config = dict(
    train_examples=39062,
    spec_augment=False,
    vocab_size=91,
    decoder_activation='swiglu',
    decoder_fused_qkv=True,
    decoder_cross_attention_every=2,
    beta1=0.95,
    shampoo_beta=0.99,
    max_precond_dim=1536,
    one_sided=True,
    lr_schedule='cosine',
    final_lr_fraction=0,
    warmup_steps=830,
    weight_decay=0.3,
)
Rows from block 2 of the audio encoder of a small audio captioner, named by matrix and row number. Rows with one number belong to one channel. Each number is 128 + 32 x the weight over its row's rms, rounded and kept within 0 to 255. All counts start at 0. Numbers have three digits each. After the name is the row's rms in percent of the matrix's.
After each channel's rows are labels from the 100 clips, of 14976, where the channel reaches its highest value: "top examples" is what is common among them. Only what is clearly more common there than usual is listed. The data: synthesised imitations of 52 everyday sounds, one a clip.
# convs0: expand pointwise conv (encoder.blocks.2.convs.0.weight, 128x32x1x1), inputs 0-31
# convs1: depthwise 5x5 conv, stride 2 (encoder.blocks.2.convs.1.weight, 128x1x5x5, trained with AdamW), a 5x5 kernel
# convs2: project pointwise conv (encoder.blocks.2.convs.2.weight, 64x128x1x1, transposed), outputs 0-63

convs0.95 093:119153193100151160165122212110098098101171080156124087128150095130165120125136161129114132072114
convs1.95 101:141126127124102119161112109088172169133145081207193150143088134091120136094
convs2.95 088:103162134109119138100170126207140116085130166121115156134135174120156131114141115206169132176153209119121133165171161088154154148098111198112141083094150160067143149159140129152097150107087135
top examples: people; applause

convs0.17 099:170104116125175132113161159125188193117104094150130062128081136126130127111166074104090087147143
convs1.17 099:092118095120158115108106084146176182099104071157139090088083151110156154105
convs2.17 107:140067136078124182131112079077105128116145127128122215094152139089080140140087166146171154117136072132098118169138109154140174161110170140119088128108126115093087160071174198127118128138104105
top examples: clipping; text has "clipped"; mains hum

convs0.81 095:114083156085085103106156141087104104171087086102186094123123114057124117142136109180158130155115
convs1.81 097:134184187162122149128116145123149118077066065166130162110107103136161113108
convs2.81 100:106136151162168150107121105178177134075152116150114129152128076153160141143105116121128227171113148118123118177146051110100169135133100153087201139164050143121134115168152125105115135116166136
top examples: creak; signals

convs0.52 094:112107181089095160142103142075129156146169101154135066143099063127083101083125146127149133139182
convs1.52 095:112131132109109111150139121140164153147073100150182141062120151167147065073
convs2.52 116:091112119170105114138160108193134094086101198119153096142121165142126140159127084179106116108129095146129152140089135090165113190030175135093073126115135122094172120083147163142097089137142126
top examples: mooing

convs0.78 082:165109105166173108133136144128122127093165122187184156130103158149120092092130152076168140126209
convs1.78 095:136162170152150141146147173142113113094151173115102092077063100139108072099
convs2.78 105:151211120147177063145120170105125125110136099115127102144173092109162129118114186105151158114186131129134172093076082161090093163124103123126119141125092120066159187165082117143090157140174144
top examples: beeping; bird chirping

convs0.110 090:112121109113098117114132162117129120102141088121172066111099131108078161136107074136125069037102
convs1.110 100:097068081129183121070076091163119131134111078157141154121112149153139153112
convs2.110 109:125087156145111115161137063154158142119149103133123170138121199133097109125174105075130089110105108123073107143102050135107100109108108176104127081136193086125105081175110138071137105107113188
top examples: nature; whoosh; wind

convs0.113 111:180142115099137137205141114149148125135127099101157169172052080139106122160113148113147100186144
convs1.113 101:096095086125172093130148168120129175197093120186122128096114155143119103085
convs2.113 101:126112147110194130177150154145112105156101193137142151126135183174126126141091188104107104139093081155112159107129074121083109161162082106122119183172149112122160066187166109104111139181155105
top examples: signals; beeping; siren

convs0.86 109:154112114142115074124159095157133146163088101112102101119139231174117137129107107088173119113172
convs1.86 110:116077096096120122069104134153139093099086166111075109128151137072076126102
convs2.86 109:051097117164088126132083120118115094116155093098151102106126176070112152142134131203122151126173170182111127146151192098150124154108106086181152105135068132130130119152127119166134170172069160
top examples: water drop; nature

convs0.60 081:155132149158146125130133217128128218136103172189086134148126129130116152108146165126150132091160
convs1.60 101:119100136154178108073155143171077151144183171083137145151176104133144125096
convs2.60 086:135190187162097081093090137081213105122090159163113079142151108082096096150135088115117171124148132083175134142079141096127130104090105166097097112176110141094141136165124123147155110126187138
top examples: clipping; text has "clipped"

convs0.72 106:103120165122146128159114113116084091088145149178108107105111099127140151145054091102104108206179
convs1.72 108:153107154150150136109098105112080063108073129098087052102132143113109158123
convs2.72 089:165115127091069165059146071113178184108145116149125089119130115173113117133127128081149138149177129120122166180147129108111100126182154074149178143147118178136104122202172147095138125132070159
top examples: household; doorbell

convs0.91 096:124069093118156103121117086131153075158140157139124081088127133153127153124145068065096102092184
convs1.91 110:087113110120100130119100109137134142105159121170184193210181120134121151131
convs2.91 096:085177123093159200143146178132130149092090152121170148111123114111153122161152137078132133126103149114126167127143137072113143210098163142143140133195147107174128112100079031128092108107150145
top examples: bird chirping; animals

convs0.66 117:136150134146040149130136156144107131198150105144156112107069117128112065082125112129117146156074
convs1.66 106:150080099169116113065148178124165081124144126122141157141093126078157171086
convs2.66 127:157122118197154158128122083193123154125157160147125072127123106090113100069176147128124100134147092107088107076117138160150170157087127190139089126101113103123222143124096158113183149127098111
top examples: music; coin spinning

convs0.108 091:122128123211198135108133158107074134127107099181135106146109146174147110101114143120113098166190
convs1.108 097:065103138155117090152153168146122104179154157109098165192109114084093119108
convs2.108 092:101125151199125112153144124099124116127067091152076068120158102117169131150161163153125141109131067131135151153091186110063133105156071145140203122197129151113187136117137137105138167134100106
top examples: clipping; text has "clipped"; household

convs0.63 103:106108120147120129126177118114119146139101216127129063169150132120135158083185127145125130161202
convs1.63 100:179136134137094126128139092082095123160093117098133190151142096076169178092
convs2.63 105:124183157144142082112103152046118133117128142105110159179128161121132219076087083166107089144090120123109128147091157161091129170086133078124151157145145086134123095110158095095140126125142058
top examples: beeping; clock ticking

convs0.79 108:114120156127103139141107145132147089066121121170075080186090125133143203180149125117130114108180
convs1.79 097:147145121133164123083052110089123124068100090151123130135170149169103108179
convs2.79 109:092089162110151155138157088124155135118183149141143166121178141124104101123119078165127073128145100037140131099129105107153134139103202104165115084137161187106085095115087145143078110137184169
top examples: signals; animals

convs0.5 082:138093114127143106096093191083126087131163127124138145089137133167123084082172134038141092133113
convs1.5 121:092134114149105108110129133111128104169177117144119205215161116122156165128
convs2.5 090:118193150109097178150115087103165150166086085107129095095077097170120154123182162150118109059121162119069168110132124077137103172168161174119132121169132090156152103106104110111094176098105140
top examples: machines and effects; clipping; text has "clipped"

convs0.10 099:133156140086114099190163110111119121136070105102230126142120145157099125157128157123148128168079
convs1.10 093:114074074113120083104120112161115181165130147159157169172087111151137127077
convs2.10 098:125133121137184154100177119129086117165147151196088135109109079077134122120103152087119089160084183077178162085164121161087076153130110110134127169140155065117087093158125089115095105145098107
top examples: siren; laser zap

convs0.21 105:121138103086110088159138070151108092135127175132170130120097199123087119180140159133183145078138
convs1.21 103:121152112137151108095105112135115118063135132109055086096080113100072083114
convs2.21 104:057123130157078095134063148130141124148111087127173131090149122114175098111151180177144140133114091156162160124150094097093111118120105132137167081136057080100102153114102111166157157133038139
top examples: bird chirping; beeping

convs0.18 088:084112159113109137112081103155087090193079119121154140129153102119114136150096101183102069183149
convs1.18 095:128122102138123072082112116116122158202176171106168184173126114123125120156
convs2.18 095:091121117193119117158062113081152075120140098174087120066188126125152113067142127128154110122084112152147096107149146112072102138094175088091143122144117126094135163167093139122106110181197123
top examples: thin (high-pass)

convs0.31 097:111116197106136094126210087097158112106103145126103100125081145143202105100150137150113129161154
convs1.31 100:125128111131132121079092064136098101096085099089093065118094133091110101087
convs2.31 114:121087116099163175048108095111116080125167094127110150154165140141127108140127103091080119166171134171083134179140176086100043154178156127128159105122164141110080120162141111137115096177137100
top examples: machines and effects; electric buzz

convs0.62 104:109114138095147133127132168164090087100077085117171096100099104163170110169107137121117111055181
convs1.62 097:106184159132113124133158109121123220172122163097166156152137134122138081089
convs2.62 081:094125098126146163097162161147084114098175101072079119105124158115127139100122165158092141174127152129130146157135133073175081130198083147136100072142107135173205091096075118148152160151163112
top examples: machines and effects; clipping; text has "clipped"

convs0.67 114:109114226101141160109159154177075130087082142108135119134092145098119074143159136106101117161130
convs1.67 093:107106175094119125110165085120172125117141089125108090177155130131074184181
convs2.67 103:116118133122065166164114147127126087156097153206160099125103170113141163125143131177126126143043144174136019112088146141153137097134111090077093086134147148112088123144131102117167127144154132
top examples: clipping; text has "clipped"; mains hum

convs0.103 114:114173180117105113183084158136089120143129136084111109120171151139156191109190142104131149126067
convs1.103 094:068120161086086114125133085073127149091108081163118121176125171160109136101
convs2.103 109:090146129128158143116184131151136184088187105124135089150152087133183136105095106177069173126129101123095122097146164192172115124153112096132158143103115133110120108152143096204156111101168049
top examples: bird chirping; laser zap

convs0.107 103:104160166169124105111130153162129085112173098068114169109122103102105114111197139108148148068177
convs1.107 104:133148177134123095116157173153130097100099085135074094085094142163081161171
convs2.107 098:144139120202075104170130132125152146163159157182119127100210101180167163038107152077105120112190106151138147092119107134188140089132106145136138153167124102125122121157135148110106092159142107
top examples: mains hum

convs0.70 098:115082195112160126150161171100109090145126178068151148142124146168130101126176161146102165078108
convs1.70 092:060097099140125108134177179123133097124138109162126116071097168178156089122
convs2.70 106:119152106117166120142173167082137138077138172115148124129094103193138089122141087083126141086085147149107101065137125148111200098074111082175177072091110141148176126148107118170122095159101120
top examples: laser zap; signals

convs0.121 113:124142113157139163128096092109108119088196139178112151093095156176144071120123180153177090094141
convs1.121 097:105089185194135092104110151162119118120087088133152077101155182108108129125
convs2.121 111:099169108141081082107092146111072106111155135139136124118119118100141067065131093106165118081143136154123107110069143080169121120134150062158145139080131075096148061150163166116059146137112097
top examples: beeping

convs0.35 099:163119176216122124150141148096143116152128151094098192087164145154147113152127117103143180135074
convs1.35 092:096096122176185083149171157116101086104121119092179114099106158165150103103
convs2.35 092:111166077117133182132093228073119110099179101137152100074134079144131101110126171089050163113125101093116138130150117123070143120080129130105162159141175127124172141156108124162150111146138099
top examples: mains hum; clipping; text has "clipped"

convs0.28 106:144102093186162131100134095075114096160113139152078123138144144120096165080179082170073105142135
convs1.28 097:106134112148164147173172112122162138170115133178137070075092147107081093094
convs2.28 102:105142082167136179096111189154166080152075081145092121139156154098108163106128132119108128201138127128168141140138164163190132081113102094148166128083132122140129152122161085096187064096100105
top examples: clock ticking

convs0.14 105:120095160156122166103127093107118088154171137097113130170149082159160116149149173119197162060150
convs1.14 094:151080139129142112138121117153079134081123101158209157113145053137093123123
convs2.14 098:168123159120140109143088082183099116071166116120122134114095135159103155098133096106151127120175158126188155185156163111086120100085132101121169144154100140127222119128121042086166118154119153
top examples: white noise; clipping; text has "clipped"

convs0.33 098:111135138109136155138137175139090094142151237147144172127150080148195126101094129149131144115104
convs1.33 093:145089125164085116082109129107149161105119122191171183121130112067080137122
convs2.33 105:081154145140150117119125147195078168213133146084102134105157192132170117138140129153209174161168156097114162091152136112096145174109154147110134120098122082126128090105092113077123129086137089
top examples: zipper

convs0.64 129:109160105090166175148139118110091129173149133137128109099061075124163108157182196142106138091114
convs1.64 093:078110161148104080119098139159147108072147096169151091144140145171189118094
convs2.64 107:108158088139104123158138051107072149147118127141119087157134131067082124142162129181087133121139132118127088144133126163104199181067170096167164093118115075123144061105132115117095113186114123
top examples: signals; beeping

convs0.75 100:128123087061117110092155160139142110136081168156114143123126080105116081173154045104133148140166
convs1.75 113:122149137148120166131103174119084107123128113031090071115080106111137134148
convs2.75 091:108151119156125092133166110171137103101174106130162159102123092140103135110063156083101149135124078094168078106172123125163199081155105174092116076125113104147125188103143170070172134141114172
top examples: laser zap

convs0.71 104:122137151110123049115179103101157048119116132153129146153116116112108092131135054096084098123157
convs1.71 109:157169102115145106149092101142101088139127156082044088139103118090164163134
convs2.71 103:108132128127098149105181124126090134120092077160115129103185133145141130066095091079092108226080129169171150154114091112131145151112104125110142135150130137100144114131201124071190149166084150
top examples: laser zap

convs0.83 103:138106164096092143101132156135142151147157135126091169147125188182104100205153177112122069154119
convs1.83 095:131106085133096099120120145113098070100134113096105179203185103141099102130
convs2.83 107:150116134146088107120122134128135062155094105170092142117138056128101162158168075145163098135091083164090141113149174149159136099101163138084103148169040179144143102122177142140170122093145087
top examples: white noise; clipping; text has "clipped"

convs0.82 085:161105061173099086083117112096064114128097111123116093150102085114093162100078136101138168112116
convs1.82 096:117198219167136112147141112144113120115124104123080079108136138148090115160
convs2.82 099:118123124137180103127128085130139203076073091101106169143063112114141149092097119133126114170157198144114192089125119149105134173124110124115140136096110157154079090152187134102148165114201126
top examples: mains hum; signals

convs0.105 099:099144121165099138075137211087105149143112131103139137103091083096132168060127180151097128122118
convs1.105 112:088121145128082121118111146127172163221168107150181164132131105134162128107
convs2.105 088:070108159124074135073118100131124076147089175121137117106129160143125157102101148136145107161172078100139060118115140044096099094117169148176119114155084125154125136132152105181146176192094134
top examples: animals; clipping; text has "clipped"; mains hum

convs0.68 099:146157087229144130123121079096135088147130174107092197146122124138119114103151161129119161145099
convs1.68 093:096112076104120097107102112110119087098070095100058122084103119095098105142
convs2.68 120:166134209131089045171150064124164137097081157134150140113157106110159090104162184133101104115075170177129136093118169129159097098133113109162136129082107136139112138150113071163108133081145122
top examples: machines and effects; electric buzz

convs0.30 096:099131096126113057126119125127166132130127092137083102188125072129090072132078143083152184110134
convs1.30 108:147073111091107117086136132123081051088092082093094133117115117150127129167
convs2.30 110:114147166098141147097190146160163136169175112124121128125153190133129039077163130147191116172087150179118136162153144127127122124147089106042126121124132101110165119129082194124135157118159120
top examples: doorbell

convs0.8 104:190147118134099073122142102140043095133097147165130123094124116121132120147114193183114112170098
convs1.8 101:147192195167146151129173143163107088085094132127100075125103116147141103144
convs2.8 102:124110101110143151128147098101166082093133107120128168172161136157092175114114167097163110112187115156125100140067110174149133138076147125115188082138153138176181085105144091122159164073175191
top examples: thin (high-pass)

convs0.112 092:130102150142116122146154124161112087091101147187207067119125201112132149098125120118155108111179
convs1.112 100:148086108115089107142109110150130099151114152119148162197207105087128171152
convs2.112 090:145137125085068141127168070103100076130121074164159130118088134124134180125119116112139134145078115109129111121108176177111132161119124132076090166164122201213139113113135137152162125078126056
top examples: laser zap

convs0.89 090:157114111159112155198163191135116144142156172155170138161118142088113079096155168101129181111156
convs1.89 098:140139137147116106076109130157092085149203139100079160172182101136100113115
convs2.89 100:134131081126171091114092154066117079122099122179087087188091125073060149159114124178099105118136138092152178177105141169141107156081098102127129101158176158128139121121140137095125163156109184
top examples: beeping; signals; clipping; text has "clipped"

convs0.59 099:146145214150152099106108157157123175122152140152114076045151118123133121096110158173103109113104
convs1.59 103:146086140114107157129145151147225148149157167196113158135096140135100108132
convs2.59 097:169147143124093161105112144174124082070144166133118136169125217156144147109166157156126135142037138094166161127134152098088137102108160163172133095128131136116073110173082086116165149117149085
top examples: clipping; text has "clipped"; reverberation; text has "room"

convs0.106 068:122083145139129134142136112102114103094139135156113170034136138117135133138131137071103050060139
convs1.106 096:123101092131099139160180192146147173175178150142179136167145111142156152144
convs2.106 087:094069125144173170147141156090143131092146141144146196062097139077192134171161120097081161096124196128137156087105129129115100114095154165112165101120178147107109144098056126110159149124141134
top examples: machines and effects; whoosh

convs0.29 100:114149150144130145126101092101119201116070129163176128129144110078078102152077126156101122144060
convs1.29 103:146073088123168169097116135140139101154164147089067075109091156091154119114
convs2.29 112:098123092075107116133157180111110184096129139164125096113123141111081130081183154111231114125124107090138121111186152132075146131162139151149125162143141152149157106127082154118188186140187138
top examples: music; doorbell

convs0.51 100:151126088130086103124093185113156152193100119101099107127090082130055088121117122159084148120159
convs1.51 097:135159121071156139176106065154118157072086126127133121066135132132110100175
convs2.51 105:143121073151123120139123143177107130122122213146112162099114172060139122161156109165144133126117150101149058145149126165121227105115061114142093150125103089136139152107122131076134198142126107
top examples: melody; music

convs0.76 098:093169144172155140191134103162090128125076115170090129144169161174137173087122127097169105093139
convs1.76 086:125068067130076110117122145154125144160146154106165188120116102185156091129
convs2.76 096:073113171142162133135150169092165151130108117135110169108094129152120071117122101102154160147111098072164085105092195143111105053108120144162186147138149162209141127087129135104071126122162100
top examples: mains hum; clipping; text has "clipped"

convs0.61 103:160139158139199170138144196108098157152131121082141070090125196157111172119143124105124116109126
convs1.61 098:114081121090084149168098107142173153110158152189132088150097134127128079076
convs2.61 098:094146091098123124168165114140105117073148126121112106133150138093123122124170203114148201128105096091100092130109156129079161132108155143155125105123177198094052154164165057128140171112135098
top examples: nature; water drop

convs0.92 113:154189180172082089142124187119141114106103092093123084163140122128138124181074099097107153140140
convs1.92 099:158098176152133187144151141109128110092154132094095086077112090086096118178
convs2.92 108:170130152108083130139122136086179134135095118182098140099078140173152170120127074079149156059137149136132155085135100104107161155130123130150076057140146166158075148134147124174108145085202120
top examples: signals

convs0.114 106:141143163145127105167134149186187112115145122046101131139133119208131148166109165159086119114132
convs1.114 095:135126113176179162155154132166160112127118110080072132075089103115069105126
convs2.114 100:157129115141089158131110135102181133166176167082113121116135144213119107105128135082082108058131149145096125194082127135073126119147130185117112104106190091138139152165092108159109168103074129
top examples: animals; bird chirping

convs0.2 098:140118123157151102127115120097113074107140098089078103101104128203117118093168123097086198082145
convs1.2 098:157149156145123131163109150096175163176154151078054096099091112151121124161
convs2.2 102:142123111081175158115104150146182128161113104140135090096137120175074151146125140120088106135122087095131149104085172158146117076115115148132184084099080107099029173141160106105114192105154157
top examples: mains hum

convs0.111 091:159103095103113152196155079144149151163094155095154068144122211136126141134127111140116146181141
convs1.111 097:157130120118116110113143098115088089064074079074090088109135101115106097090
convs2.111 108:120102138133071133084061163131131100119175079066115142112109167147178112153151119187119158107141160142143134131121161103155083127063114182163152054106083112133115154124110131153194176129109142
top examples: white noise

convs0.45 078:112133128116151138125169216139074165144127126160186109161083164149118087099152091143151121129178
convs1.45 099:093134135169153123102132161171123149121166172119153170192184080108088116111
convs2.45 085:172154162121086082142109101096144146142055166188087087118145113088132123125155096119101114150142166105163135155087140101087116135067051153095087177176112145139148056131096113161123124105134124
top examples: clipping; text has "clipped"

convs0.6 102:131117167156174108152195125169121113196113132129067117115147104197104100108076105129151120114142
convs1.6 076:120123135195108111117111166162161091137122131137110136063086091128073071150
convs2.6 102:149138102193068154088125130130073132157200091136124146158098117132171124135108195115049065103179160124098145135120104111160109098156086103177160108119129143115147142148143151127085139137083174
top examples: mains hum

convs0.1 112:114136174213120185157141118142104100126139107123111186122187104138143101151083174151140170099129
convs1.1 092:149179177141133113162131099122102081125083155119106066072143161136093104163
convs2.1 109:110156125086133198109097132147154148086107148154102079105138101205106200129103156110085109159096132117087134083101100144141113117133102125156098133087216149134117071124073093179101140137111123
top examples: mains hum

convs0.37 103:087186146133130181082154145152116124084116086100090080116130130109126057134090113129122062153128
convs1.37 096:133059087082105111118111110113095166166115150156137171130131075110075085131
convs2.37 103:121167111120083157150134191134137134182178117078098098177127096125153087141137158084157147138148126128121090173136140136158124071114150205109090164179154096117113151105082132185136050133154119
top examples: household

convs0.36 107:119132119177167163185131134134110158089109096090153095072093154156122109120077179106089110120182
convs1.36 094:115072155131122079080119182164160094096164175171111088156140134131106126151
convs2.36 098:085109099172177169074185109113106108152086106125122162094130157135136145111140164122178138146144110138106070143131172119145142123175095142166130090109085161120190107134177072090067120132185080
top examples: people; footsteps

convs0.80 086:159103107109082173172121177114055153099113153126186123140169124109078109161180124099133146109142
convs1.80 099:079113109077133114126125165156149163161156139113167185154128143162201155100
convs2.80 081:180127152081103138072157127104116146130139130153098093165028098113054126117135146114072104141170208147119154120124107103132107144129151133114160100152152123149137097116157134203095094164153087
top examples: siren; signals